From a checkpoint of a small sound classifier: 15700 steps, 26041 training examples.
Rows from block 6 of a small sound classifier, named by matrix and row number. Rows with one number belong to one channel. Each number is 200 + 40 x the weight over its row's rms, rounded and kept within 0 to 999. All counts start at 0.
After each channel's rows are labels from the 100 clips, of 14976, where the channel reaches its highest value: "top examples" is what is common among them. Only what is clearly more common there than usual is listed. The data: melodies that start on their tonic, played by one synthesised instrument. In brackets: how many of the 100, against the usual share in percent.
# convs0: first width-11 conv (model.blocks.6.convs.0.weight, 160x160x11, each kernel summed), inputs 0-159
# convs1: second width-11 conv (model.blocks.6.convs.1.weight, 160x160x11, transposed, each kernel summed), outputs 0-159

convs0.72,174,139,191,121,238,213,269,242,165,205,222,213,232,239,203,196,187,217,217,236,201,178,224,138,197,218,183,291,268,161,176,163,328,192,183,186,145,200,240,227,231,200,205,215,301,259,222,284,217,204,171,161,232,167,205,147,176,260,189,220,234,245,157,197,214,232,205,220,242,149,121,190,229,212,228,185,185,202,230,244,241,206,261,186,171,172,142,175,207,189,244,126,187,172,209,163,161,177,166,149,131,211,132,211,164,217,196,203,224,276,201,195,143,229,120,237,175,239,202,190,195,238,230,256,212,171,292,177,144,175,237,190,223,210,244,115,195,222,231,230,197,75,204,148,248,137,227,180,134,201,254,213,199,181,153,199,202,247,206,204
convs1.72,265,228,178,199,199,190,240,261,291,237,228,228,240,159,236,156,261,204,268,155,185,162,199,279,201,148,166,165,162,233,185,247,171,243,188,161,209,206,199,188,162,199,216,229,145,224,185,202,231,214,294,247,245,281,247,174,211,267,197,163,223,162,291,256,206,189,183,201,246,240,167,268,272,299,223,171,194,235,276,187,261,204,222,216,224,177,227,213,260,226,182,160,258,200,191,243,209,233,234,180,243,156,220,169,197,263,234,194,215,223,218,154,219,243,230,236,138,168,179,230,225,206,261,199,182,205,132,197,172,171,295,193,270,225,204,192,240,233,220,216,214,190,176,154,117,295,202,239,293,175,210,159,214,246,198,211,156,182,190,240
top examples: trumpet-like (62 vs 4.9)

convs0.68,201,160,158,220,258,172,185,181,241,168,244,217,166,215,56,139,199,174,185,150,141,138,199,155,134,211,181,233,248,180,219,238,208,151,190,183,167,179,279,169,290,227,167,245,168,145,196,194,178,143,224,206,202,273,218,252,229,223,243,231,189,201,191,186,175,261,204,163,248,239,216,165,220,178,188,174,287,187,218,199,188,249,241,138,185,168,248,236,221,154,186,243,144,191,236,260,230,183,183,212,188,219,211,289,141,145,225,222,147,160,168,203,218,162,148,158,247,228,161,174,174,179,164,198,236,251,108,193,122,146,227,245,188,208,124,73,187,167,204,199,206,195,168,256,197,243,151,210,198,183,149,176,193,169,157,201,180,188,183,238
convs1.68,159,198,192,204,208,183,162,144,141,254,209,246,282,218,85,186,186,217,191,242,206,177,203,150,213,198,210,251,138,197,257,180,210,155,250,179,154,187,200,219,226,223,127,230,184,199,147,226,184,233,187,199,261,180,190,181,183,128,200,119,194,211,232,251,170,217,189,171,230,208,121,179,217,145,187,218,264,206,184,237,182,214,202,216,145,185,273,244,179,287,183,186,158,224,169,246,180,189,260,155,191,302,268,218,178,224,96,250,195,166,195,160,187,167,222,274,157,163,107,183,248,211,176,191,226,222,211,196,194,191,239,138,125,160,171,240,231,252,185,227,283,197,238,264,158,257,237,240,184,245,204,218,227,176,158,265,266,230,222,167
top examples: saw pad (94 vs 4.9)

convs0.86,207,241,242,185,178,172,203,183,204,193,314,203,229,211,183,281,146,210,205,211,170,119,189,169,171,161,209,200,196,213,210,170,206,223,149,190,204,257,180,195,220,196,221,288,264,188,197,266,242,149,190,177,266,214,219,169,250,213,189,191,268,278,228,186,191,171,201,176,250,223,187,128,265,206,155,213,139,292,211,290,196,171,169,230,231,135,204,193,201,145,171,156,218,204,195,263,177,136,158,237,162,197,137,180,236,202,249,133,238,176,172,86,152,219,188,168,142,189,244,170,179,262,239,222,207,181,156,189,224,148,176,184,173,150,191,209,177,202,266,139,197,213,176,165,202,149,192,135,244,169,224,163,318,206,138,242,161,183,197,246
convs1.86,253,176,138,165,180,193,187,153,175,151,325,200,250,214,177,264,192,140,182,168,150,237,199,248,240,248,174,242,246,213,167,238,240,222,268,197,198,166,268,186,319,111,198,170,218,219,206,223,203,202,248,262,163,115,274,183,231,273,233,194,216,211,219,157,248,220,229,189,218,155,199,189,207,205,220,184,262,243,204,169,239,223,164,253,248,155,153,200,178,184,218,249,219,172,240,231,222,170,169,256,253,232,223,158,191,156,270,182,249,236,110,232,205,185,176,218,214,209,159,202,193,180,107,243,212,215,216,259,200,179,236,219,246,208,161,192,143,166,167,179,240,194,219,204,215,243,138,242,179,133,228,99,218,212,213,225,190,187,273,164
top examples: reverberation (67 vs 29.8); horn-like (60 vs 4.8)

convs0.23,179,192,150,186,215,210,209,153,170,216,142,136,218,181,187,210,129,130,219,205,250,235,153,212,248,182,208,187,185,265,117,180,158,259,162,185,208,191,257,218,225,190,252,211,210,203,195,194,235,229,206,313,175,202,286,148,177,246,271,176,259,201,212,231,265,132,176,224,225,179,154,230,216,174,254,195,159,161,205,177,219,226,233,211,163,242,206,183,188,206,126,238,192,212,265,178,203,109,212,173,181,172,254,269,209,117,230,244,190,199,104,154,160,179,238,158,195,162,227,190,158,181,155,239,137,220,181,170,116,225,173,206,219,209,264,196,204,131,228,158,179,175,221,238,160,310,178,158,239,141,230,246,203,242,257,210,224,123,200,186
convs1.23,191,245,164,207,138,251,231,262,114,213,196,234,183,207,291,216,166,180,201,184,178,155,199,276,213,229,192,186,274,179,174,262,212,127,215,185,224,165,240,227,123,128,261,265,157,192,159,207,139,192,204,159,203,143,191,155,207,169,180,200,215,203,266,130,255,211,224,153,161,253,222,220,221,193,241,224,274,202,177,288,197,241,244,193,231,257,109,254,240,177,171,203,116,157,278,166,211,130,208,117,190,221,227,157,239,218,240,158,224,173,229,124,177,188,165,188,204,130,217,190,222,191,205,208,172,159,184,201,210,225,215,254,165,173,254,199,245,242,233,219,240,172,217,165,265,184,192,164,221,132,171,120,208,196,182,247,213,166,203,150
top examples: trumpet-like (43 vs 4.9); clipping (31 vs 8.3)

convs0.52,194,258,208,251,183,207,125,146,208,181,249,210,210,180,177,174,202,259,252,161,231,190,169,241,148,182,125,155,181,200,194,202,175,190,205,145,244,220,256,233,236,197,206,253,179,113,144,143,206,224,183,193,149,230,140,336,217,114,192,216,171,213,195,288,173,231,108,206,167,208,173,163,191,157,138,170,120,173,150,272,203,129,269,158,190,213,140,280,231,213,278,203,205,207,235,175,196,297,211,226,210,168,233,181,193,213,222,172,197,204,244,187,194,209,161,211,229,154,241,193,177,162,223,183,240,143,221,250,245,252,254,211,223,262,224,201,155,162,156,266,165,207,175,208,265,229,181,226,193,195,191,194,148,250,237,199,138,188,206,238
convs1.52,186,154,166,196,228,198,131,100,171,181,212,169,149,213,179,141,193,240,173,201,163,215,237,164,224,196,247,170,198,162,164,151,175,165,192,178,231,117,88,190,174,190,137,184,219,158,167,201,162,164,186,161,196,204,137,304,149,194,170,166,202,166,139,178,180,205,220,193,207,172,177,190,158,159,192,186,171,127,237,137,220,177,146,154,136,157,186,176,163,250,194,144,231,114,183,159,223,109,240,171,205,187,179,185,173,169,166,140,180,182,167,201,245,114,157,168,193,165,170,237,200,165,243,208,170,212,245,155,267,217,208,143,162,266,174,199,115,216,268,147,208,187,214,193,211,184,155,219,155,141,183,147,181,171,204,165,262,131,197,113
top examples: bell-like (99 vs 5)

convs0.123,239,257,199,171,149,203,220,220,130,193,192,188,129,218,193,128,173,147,164,198,234,246,200,267,225,126,152,206,191,218,173,239,161,113,210,206,194,134,222,198,185,144,231,231,145,192,186,192,181,271,200,173,224,210,255,155,205,256,160,224,204,89,194,159,221,292,135,147,191,225,241,262,196,176,215,190,196,230,235,161,248,206,90,215,224,244,237,158,216,217,152,168,196,146,154,247,165,226,278,168,182,192,219,230,199,167,159,227,215,172,244,228,175,179,190,219,244,158,167,126,227,137,151,220,179,216,136,179,165,187,235,143,266,180,113,235,137,137,184,201,200,226,243,214,184,256,202,189,205,269,257,235,163,176,256,167,151,189,179,229
convs1.123,121,177,216,184,211,183,207,212,115,152,223,217,177,167,202,195,154,279,244,197,197,228,186,292,224,228,220,180,293,169,190,245,251,261,183,111,207,213,195,181,206,199,190,263,173,214,230,224,183,162,234,173,199,228,300,191,184,264,233,263,209,234,181,71,202,236,148,251,187,162,159,164,150,178,185,193,218,294,188,243,216,197,195,164,135,173,201,187,222,245,214,185,146,211,222,186,144,99,207,218,158,239,238,180,163,235,205,186,212,248,233,118,201,173,215,175,246,156,176,216,239,178,214,171,223,148,139,170,208,220,251,289,251,234,166,210,160,205,204,169,239,177,159,181,290,212,158,155,142,149,203,211,265,167,150,226,217,193,222,213
top examples: saw pad (38 vs 4.9); saxophone-like (37 vs 5.2)

convs0.41,140,239,196,119,215,210,225,159,234,229,134,162,205,152,190,201,288,171,165,220,204,233,174,167,141,175,163,175,185,198,197,210,140,196,166,219,221,222,210,116,203,171,190,183,110,254,151,258,257,210,195,266,200,148,167,168,225,230,214,163,179,182,135,168,222,149,191,265,215,281,168,187,212,177,170,211,203,197,165,235,211,289,161,178,258,244,184,208,139,222,178,239,177,149,241,207,194,186,245,254,199,189,190,266,194,126,289,203,173,224,192,175,158,188,185,153,206,207,215,189,274,238,189,224,170,228,239,215,177,181,107,167,120,247,176,210,250,169,200,173,75,176,269,253,208,187,208,155,184,154,200,324,165,188,224,224,191,231,195,194
convs1.41,197,232,224,198,190,224,222,167,211,160,204,226,204,192,239,97,221,228,119,205,261,175,199,224,207,202,255,224,184,155,246,304,182,175,70,215,169,200,170,172,226,200,233,145,184,210,251,158,120,228,182,198,188,196,218,189,213,215,158,170,238,241,200,214,132,173,147,177,191,208,292,212,195,163,200,184,252,186,251,253,164,166,247,177,239,205,211,186,178,214,172,210,141,200,186,132,127,276,207,165,221,166,179,290,236,211,213,122,262,170,230,196,206,149,121,176,187,179,162,184,213,236,119,215,214,158,249,142,247,186,243,205,198,203,176,235,214,243,163,106,104,169,130,158,199,120,205,191,230,156,206,196,195,165,192,192,203,170,187,124
top examples: string section-like (97 vs 4.8)

convs0.48,234,215,193,196,246,226,200,207,232,236,226,199,138,204,177,163,149,160,244,192,250,133,159,141,182,286,181,164,228,177,200,179,192,171,173,194,222,197,220,221,176,226,238,189,133,139,264,210,234,153,196,264,245,243,133,167,195,261,184,167,271,228,177,158,245,283,135,193,235,248,142,173,254,184,219,158,156,228,171,158,179,208,106,210,224,252,170,132,236,257,204,199,221,195,191,131,222,116,222,148,217,296,215,205,121,198,203,196,173,219,213,198,154,219,231,168,200,171,159,301,193,110,275,182,245,188,217,235,202,245,168,92,175,182,199,182,228,173,166,156,230,212,159,182,177,156,228,241,233,236,149,220,137,201,150,215,198,219,155,190
convs1.48,235,173,157,216,202,222,150,179,196,184,244,197,167,177,182,326,184,158,232,189,198,214,199,208,264,197,196,207,278,194,191,153,144,238,304,162,156,127,217,182,190,146,192,106,167,204,178,149,245,149,171,207,222,283,119,252,140,191,154,180,206,197,156,167,170,169,246,155,212,238,187,211,118,140,212,234,277,163,194,211,142,235,168,233,261,220,262,142,158,294,216,163,202,171,155,251,153,196,216,222,208,166,153,199,144,192,218,216,188,228,210,194,217,243,173,175,169,266,203,164,185,252,167,187,159,183,205,194,209,179,245,138,170,120,227,194,273,177,195,158,284,187,170,154,208,163,201,189,155,243,173,227,217,185,134,176,172,194,215,134
top examples: reverberation (67 vs 29.8); oboe-like (47 vs 5); muffled (low-pass) (41 vs 12); saxophone-like (35 vs 5.2)

convs0.93,264,212,117,153,164,153,218,171,217,260,256,172,230,122,196,183,134,180,170,145,172,171,242,151,213,226,255,138,159,184,238,225,178,162,239,193,204,209,255,137,262,264,137,109,229,191,234,293,181,186,185,238,202,273,171,211,227,193,233,242,225,179,143,227,207,205,266,196,285,182,162,201,191,198,224,247,154,243,193,284,210,142,174,167,263,213,173,200,178,210,217,203,176,218,188,230,122,182,225,215,186,197,211,216,176,183,201,220,220,321,183,173,197,232,132,253,188,206,121,205,248,200,179,188,190,97,227,162,171,186,125,160,143,163,154,132,206,214,247,210,148,235,168,211,141,219,184,198,152,251,218,164,188,159,178,179,217,191,217,193
convs1.93,202,190,164,236,219,224,240,308,234,210,203,239,186,165,233,208,196,240,197,201,163,255,241,129,217,206,129,258,213,210,263,205,277,262,125,250,213,228,218,234,189,242,260,113,260,233,184,239,236,171,167,221,182,149,189,163,157,181,200,212,203,219,242,205,230,217,275,153,207,222,278,237,105,152,261,205,138,203,246,207,220,192,156,239,213,150,120,196,201,160,150,154,217,196,261,252,257,248,192,164,144,202,253,164,213,207,166,197,211,172,169,279,246,200,223,233,185,118,225,180,217,193,157,225,230,186,174,169,186,160,202,199,174,211,215,174,190,204,223,256,186,282,250,184,234,155,189,164,205,128,167,200,184,211,329,180,251,221,248,187
top examples: string section-like (53 vs 4.8); bowed string-like (45 vs 5)

convs0.106,211,200,199,121,202,173,190,159,165,198,233,199,212,254,209,240,215,189,188,186,189,198,208,213,177,215,248,207,175,113,232,178,233,126,248,182,166,278,174,204,163,138,167,176,161,258,221,301,130,169,209,294,225,181,173,249,203,214,176,280,238,165,176,184,195,218,210,184,263,200,175,233,164,209,159,245,184,187,252,181,197,194,195,198,198,188,119,166,223,219,271,175,211,73,195,162,191,169,250,202,213,225,136,180,157,219,163,214,201,274,203,188,252,245,193,187,143,284,189,214,160,187,178,130,99,271,181,166,179,197,177,151,253,157,115,232,237,153,187,182,263,236,249,218,249,223,200,157,189,183,250,204,237,168,165,183,157,285,163,159
convs1.106,195,179,182,234,219,152,173,142,249,198,220,169,243,181,220,149,165,169,228,233,211,186,169,277,238,198,216,174,196,263,224,246,180,178,270,259,186,158,183,231,236,210,254,163,275,163,232,240,182,226,178,301,223,209,229,224,207,208,149,250,247,153,110,191,163,189,194,254,183,328,216,164,252,165,159,189,179,184,257,179,190,266,214,269,190,140,180,152,259,197,212,202,145,128,144,206,168,118,181,239,269,233,141,252,200,243,196,196,230,268,170,219,220,179,138,234,207,187,271,170,242,153,232,189,159,191,182,199,259,281,251,238,262,181,229,176,214,214,168,242,214,250,229,170,261,188,204,194,241,194,131,158,251,205,153,228,187,188,180,182
top examples: reverberation (69 vs 29.8); oboe-like (47 vs 5); bowed string-like (31 vs 5)

convs0.102,225,221,208,234,210,181,208,161,268,151,198,214,201,221,226,234,227,243,166,234,181,228,189,186,211,231,155,229,160,228,168,257,204,191,140,212,151,151,199,207,191,211,151,255,187,280,276,262,209,202,128,259,175,124,243,178,311,198,212,191,150,166,151,180,258,209,221,244,183,113,263,195,221,245,196,171,109,226,98,208,167,158,145,165,239,187,173,186,161,183,194,229,153,258,241,167,107,170,198,180,210,223,155,184,243,150,213,111,216,155,203,250,190,176,216,196,207,163,218,175,186,262,165,186,172,235,208,178,191,227,189,205,183,177,227,193,155,219,149,137,96,210,215,198,205,316,302,224,165,161,217,204,216,197,254,221,218,199,235,210
convs1.102,272,181,209,179,181,226,157,106,219,155,199,249,224,242,256,240,166,186,178,203,246,161,260,201,169,236,270,172,116,206,203,276,238,204,118,126,171,180,139,212,146,197,144,198,172,215,205,178,189,190,121,196,154,223,122,244,220,172,215,194,234,202,168,170,164,266,198,174,201,242,221,233,125,176,171,201,205,213,167,223,205,157,224,120,189,123,199,256,191,119,222,247,195,236,204,194,208,182,198,208,274,150,297,206,203,232,261,199,170,271,174,198,160,164,223,186,243,205,264,172,177,185,252,153,208,240,176,203,214,200,304,139,172,194,157,227,195,145,171,112,88,176,188,175,168,248,192,210,167,182,196,230,221,204,237,183,219,221,211,239
top examples: string section-like (59 vs 4.8); saw pad (36 vs 4.9)

convs0.16,198,153,230,120,120,253,130,229,297,249,186,230,212,177,209,241,254,157,269,289,227,203,211,213,220,194,215,187,213,155,177,258,206,193,233,269,220,208,218,249,187,101,203,175,125,133,186,223,147,174,198,262,154,193,222,198,212,252,205,205,204,236,267,190,184,302,199,187,169,262,275,236,189,231,216,149,224,150,221,268,202,240,227,223,200,236,136,218,119,246,238,174,183,205,275,162,133,194,184,102,217,224,215,191,164,267,199,205,165,225,242,256,250,197,151,183,235,182,161,203,173,249,230,212,192,164,231,184,203,267,220,247,218,213,203,207,204,293,216,209,218,193,214,126,185,229,204,156,186,172,218,204,227,151,156,173,172,160,180,236
convs1.16,129,167,195,218,283,171,195,223,213,123,231,193,157,187,241,188,149,213,210,208,206,179,224,183,196,172,200,151,193,142,150,173,198,140,165,253,136,165,204,172,188,172,165,256,192,175,205,197,153,228,161,166,194,199,171,235,198,170,232,174,186,132,180,136,185,175,162,199,181,56,249,126,200,193,169,195,191,179,226,193,187,197,238,186,179,152,221,219,127,211,161,132,289,258,211,199,198,161,194,149,225,175,180,172,189,168,187,208,257,129,204,239,186,148,150,211,255,183,157,207,212,134,228,266,208,186,192,214,157,174,126,96,177,194,228,185,193,204,139,88,204,207,223,237,163,231,149,223,128,145,158,181,212,201,271,174,107,150,258,235
top examples: saw pad (60 vs 4.9)

convs0.114,129,168,132,156,142,139,162,239,197,200,183,221,201,163,206,185,228,165,237,173,193,200,189,195,257,138,231,206,171,200,206,254,218,196,151,200,235,237,198,202,248,302,222,180,168,257,212,232,190,255,195,154,215,267,298,229,153,198,245,198,250,154,188,186,258,126,218,184,203,186,122,150,233,130,196,179,218,169,233,203,149,172,180,226,173,281,132,198,182,196,162,294,195,232,213,210,219,156,204,179,162,163,231,194,173,146,197,147,128,199,186,186,173,201,147,212,163,109,225,213,116,135,256,222,159,150,205,233,157,203,180,185,231,205,215,174,176,177,230,184,87,210,243,189,147,207,139,184,231,179,217,208,292,205,169,251,141,246,215,268
convs1.114,249,161,207,184,201,193,270,163,209,162,224,133,219,188,223,256,239,245,260,184,206,167,204,313,187,169,194,246,177,234,248,249,233,215,166,176,258,274,194,185,201,304,183,191,181,153,211,241,188,263,250,248,190,214,205,233,198,161,219,210,270,171,175,194,230,175,192,169,269,201,212,305,257,171,229,216,163,163,177,124,167,198,177,229,175,152,187,246,235,155,202,148,156,218,191,227,243,213,210,149,183,176,239,279,257,173,120,140,174,204,223,258,164,250,277,245,168,151,187,285,226,142,182,188,123,177,149,214,235,243,187,205,245,184,254,262,194,222,220,283,206,237,251,236,190,232,244,246,230,239,186,173,236,219,188,167,182,191,241,219
top examples: bell-like (39 vs 5); electric piano-like (37 vs 4.9); white noise (32 vs 7.6)

convs0.22,100,125,173,137,182,181,206,152,198,161,191,205,268,252,159,199,209,140,277,189,244,228,102,326,208,196,218,144,241,225,180,191,205,166,232,188,218,209,209,175,234,248,242,284,158,159,189,278,263,253,79,203,188,191,248,132,177,146,223,172,183,209,222,255,249,212,193,232,132,143,233,218,178,167,154,260,195,240,259,217,199,210,209,155,193,218,209,241,165,221,241,229,201,181,167,166,148,224,180,247,278,190,189,209,157,176,206,176,175,218,232,216,225,150,263,176,175,226,147,244,212,172,162,266,168,153,143,199,197,214,189,183,201,102,142,192,176,191,149,239,153,209,190,212,219,202,242,223,221,181,161,212,200,238,262,215,219,196,204,155
convs1.22,143,222,186,216,223,216,147,158,150,166,241,242,193,192,216,233,157,234,225,209,168,196,214,188,157,182,189,201,96,214,228,192,200,191,195,186,144,190,178,192,167,194,273,191,196,217,218,172,258,114,129,197,211,221,172,116,142,176,161,161,231,161,83,189,261,167,187,193,196,159,210,174,153,147,164,163,156,205,191,213,104,140,158,239,187,150,233,246,205,174,152,227,195,218,151,185,223,205,162,166,203,170,169,144,152,250,223,189,202,179,193,207,199,104,232,204,170,176,137,146,168,196,201,191,170,215,241,210,192,281,295,122,160,228,127,149,183,240,205,183,267,145,111,203,214,173,202,203,90,219,191,145,209,200,187,178,205,155,214,116
top examples: reverberation (69 vs 29.8); harpsichord-like (53 vs 4.9); plucked string-like (32 vs 4.8)

convs0.37,122,163,184,205,213,192,256,270,200,179,225,134,212,232,225,139,164,230,222,210,167,219,209,241,272,182,235,224,226,169,248,209,143,221,160,232,169,163,179,213,132,139,154,187,182,138,151,202,179,195,132,210,138,197,231,141,216,204,238,202,221,169,149,252,158,278,239,139,230,190,198,162,166,212,219,190,143,251,192,198,190,229,79,150,154,259,155,225,227,184,165,183,211,281,203,211,223,246,175,277,250,210,229,199,194,140,168,135,247,210,155,183,157,176,134,277,216,183,145,168,220,217,200,228,135,258,210,193,206,134,223,234,200,166,214,229,252,242,215,243,167,187,189,192,190,270,163,189,228,308,188,173,232,206,193,132,154,237,223,123
convs1.37,236,157,144,204,191,282,185,178,196,183,208,170,200,223,167,213,232,195,141,134,219,200,252,198,252,202,228,189,227,231,265,236,185,223,246,154,176,288,126,194,241,275,182,245,218,135,242,154,198,232,150,311,210,158,178,179,203,171,139,207,200,181,131,170,186,239,239,197,179,183,153,187,169,190,227,223,228,265,140,187,182,209,255,92,219,189,108,244,227,236,186,222,128,176,166,136,201,117,207,202,164,283,240,186,192,231,207,182,169,201,215,178,204,238,255,205,248,143,205,222,131,231,243,179,232,155,182,142,198,250,203,168,134,240,224,223,189,218,192,289,129,217,216,145,199,252,186,274,214,151,210,236,244,200,215,187,183,260,184,227
top examples: saw pad (89 vs 4.9)

convs0.11,183,218,254,204,251,231,198,156,189,219,184,264,200,173,150,105,236,250,163,148,253,220,215,220,178,206,197,152,275,175,181,237,188,252,211,281,160,213,180,217,214,172,283,249,149,254,224,177,188,253,195,191,213,194,189,192,193,224,235,188,130,231,200,257,245,36,165,212,171,237,185,196,193,192,173,145,159,156,234,190,201,152,190,216,176,212,218,176,284,185,155,233,256,166,240,227,189,204,174,158,151,190,205,197,172,165,207,296,178,182,295,210,181,180,169,181,167,197,189,167,226,123,147,200,248,220,150,176,177,209,110,144,199,203,116,149,201,185,192,150,202,214,176,179,179,285,209,165,225,220,188,195,306,146,177,173,194,195,184,257
convs1.11,195,227,217,175,234,159,198,225,176,156,162,184,240,221,154,241,279,187,172,200,143,259,210,179,208,83,160,185,212,190,178,172,208,164,107,154,289,200,211,176,129,202,202,233,166,162,192,204,113,143,106,163,258,180,195,199,184,114,205,230,237,191,168,221,286,161,167,162,209,195,185,140,221,199,248,170,203,124,197,182,171,114,170,181,220,175,170,143,221,195,190,182,217,177,227,168,191,187,237,248,159,227,156,206,266,274,227,134,200,183,221,177,246,156,239,184,223,265,236,189,235,288,277,188,195,269,236,174,190,219,165,228,221,194,198,146,275,271,233,139,224,223,190,218,190,112,180,192,144,169,217,196,232,196,184,206,249,177,160,190
top examples: trumpet-like (65 vs 4.9); saxophone-like (32 vs 5.2)

convs0.12,198,191,260,181,211,189,205,180,244,176,146,203,184,144,287,238,109,202,177,205,242,190,199,184,212,215,144,193,183,223,236,285,255,147,202,167,192,187,259,118,303,211,296,221,250,177,189,219,232,125,177,204,221,156,225,191,192,188,131,178,220,100,181,211,210,260,205,151,227,229,172,171,183,297,162,238,267,191,180,166,111,211,193,179,188,172,178,236,130,213,77,191,214,235,157,156,183,206,205,281,174,217,146,185,205,264,251,151,219,211,276,185,167,206,168,166,264,182,201,184,248,193,193,152,177,229,131,207,208,173,165,248,172,196,183,217,209,207,192,228,286,229,223,215,222,213,229,136,224,181,252,207,172,232,141,198,201,201,223,207
convs1.12,214,242,153,229,151,215,160,236,220,186,170,250,239,177,188,159,197,199,131,164,120,227,182,39,196,236,179,312,238,201,147,119,199,156,160,141,218,232,192,214,138,172,147,197,177,194,251,218,177,200,175,202,219,163,206,233,114,175,166,123,173,239,201,153,186,232,159,188,187,173,214,142,230,160,219,226,219,243,181,145,228,201,159,187,137,224,128,154,219,154,191,222,182,171,197,147,210,220,199,228,176,244,187,168,208,233,164,223,182,114,230,166,177,218,251,155,175,139,210,243,174,163,228,202,210,134,154,179,214,165,283,155,223,173,168,199,172,260,174,201,191,150,168,259,212,256,235,225,200,151,180,139,248,196,224,228,210,162,98,175
top examples: saw pad (52 vs 4.9); trumpet-like (30 vs 4.9)

convs0.95,163,186,154,188,169,214,253,231,229,227,210,181,242,180,185,246,284,194,218,271,115,261,92,235,212,258,180,230,223,200,213,150,218,111,136,218,211,215,293,190,202,190,144,145,190,218,197,282,243,152,168,176,240,161,237,181,191,212,166,212,255,226,165,198,194,186,230,168,229,214,203,149,189,174,177,164,166,183,173,215,227,222,141,236,244,218,204,153,248,206,233,179,155,126,260,177,207,193,201,205,358,189,160,227,268,178,226,212,190,190,197,222,185,140,195,176,233,198,185,232,130,164,201,218,166,194,152,236,202,149,148,242,308,215,106,186,149,208,203,245,168,177,215,184,130,231,156,246,185,157,169,201,182,209,225,225,196,187,214,274
convs1.95,181,236,221,256,171,152,132,180,272,240,166,198,204,239,195,195,201,201,173,237,229,211,136,163,262,111,176,243,146,209,275,256,222,246,150,216,176,156,233,248,192,171,152,181,199,175,246,235,205,244,221,221,210,214,183,264,360,159,285,231,187,187,242,212,198,182,138,216,199,237,243,187,216,218,232,163,187,203,226,264,220,229,175,180,223,196,172,220,238,170,222,212,129,197,184,221,206,166,247,191,141,173,159,245,256,163,193,149,218,195,199,160,128,284,173,174,207,157,203,237,174,234,239,130,174,180,230,210,191,205,276,204,257,249,302,223,176,228,223,185,185,170,189,232,192,138,217,131,184,212,192,198,208,226,232,144,214,294,275,245
top examples: string section-like (77 vs 4.8)

convs0.124,268,178,155,180,177,177,196,310,246,214,231,173,145,139,179,222,136,188,184,238,208,160,192,217,236,86,226,227,244,200,180,196,216,182,131,240,211,262,139,215,177,165,207,218,257,267,271,259,197,211,183,190,209,171,239,143,198,276,281,231,207,155,208,247,94,197,277,233,181,164,161,224,199,218,213,152,202,262,136,187,135,200,280,168,236,167,176,220,192,191,169,233,189,157,187,246,198,170,244,213,219,229,165,158,171,197,209,157,195,280,194,167,157,193,230,244,215,214,219,156,233,199,164,182,196,175,161,208,176,163,132,181,240,204,213,105,151,232,266,187,186,164,176,213,222,250,210,248,237,224,197,138,161,156,154,165,143,283,201,189
convs1.124,263,215,140,217,265,149,189,261,182,212,202,165,199,229,202,266,204,245,231,171,199,154,234,217,196,214,166,190,184,307,224,209,192,242,233,235,249,212,202,175,237,206,203,138,201,284,230,233,268,219,195,171,177,161,211,224,206,205,215,202,241,311,161,257,155,162,174,202,285,154,274,285,196,225,232,177,227,220,222,192,210,219,280,170,238,185,156,180,255,173,237,197,201,252,168,238,201,304,187,220,134,227,197,234,200,209,214,185,204,303,168,111,247,277,158,158,201,245,216,235,196,221,180,174,242,244,146,178,214,242,161,275,224,187,222,196,260,263,216,182,134,187,166,161,177,223,188,194,173,172,150,192,191,213,249,197,246,196,207,301
top examples: reverberation (69 vs 29.8); bass guitar-like (40 vs 5)

convs0.105,192,188,249,191,215,214,195,229,157,192,133,197,200,167,218,230,163,120,99,192,202,114,156,204,213,204,199,205,216,152,124,205,179,255,265,204,207,194,154,234,194,293,190,203,197,206,213,206,205,284,192,149,182,226,213,142,170,225,182,98,181,221,142,232,169,239,150,209,165,279,236,214,205,223,163,252,145,211,233,239,220,312,218,207,184,262,187,153,184,216,163,145,188,123,247,206,249,238,219,137,142,170,122,134,207,159,183,203,231,199,166,171,187,181,156,188,202,230,146,134,158,196,203,178,208,162,223,229,125,229,180,181,168,204,189,203,174,239,192,258,148,143,177,209,208,299,146,146,175,156,245,182,157,232,170,245,186,228,262,152
convs1.105,172,277,275,209,202,236,262,222,217,182,190,208,190,227,189,200,188,233,230,202,217,208,207,185,191,249,241,175,202,191,203,212,202,264,136,270,194,210,135,150,287,138,222,286,201,278,193,151,282,175,216,238,152,193,195,168,176,185,210,219,208,176,171,194,248,216,169,203,221,159,165,148,171,202,243,165,222,295,228,147,237,192,259,240,200,158,264,173,162,226,217,174,227,199,147,193,213,281,259,179,203,161,273,216,245,251,229,242,282,138,205,194,177,262,170,191,287,222,169,169,215,204,323,231,177,220,188,127,214,137,228,239,276,145,192,180,278,189,166,150,209,155,154,275,230,199,139,176,181,177,219,212,174,232,202,171,207,203,174,216
top examples: trumpet-like (42 vs 4.9)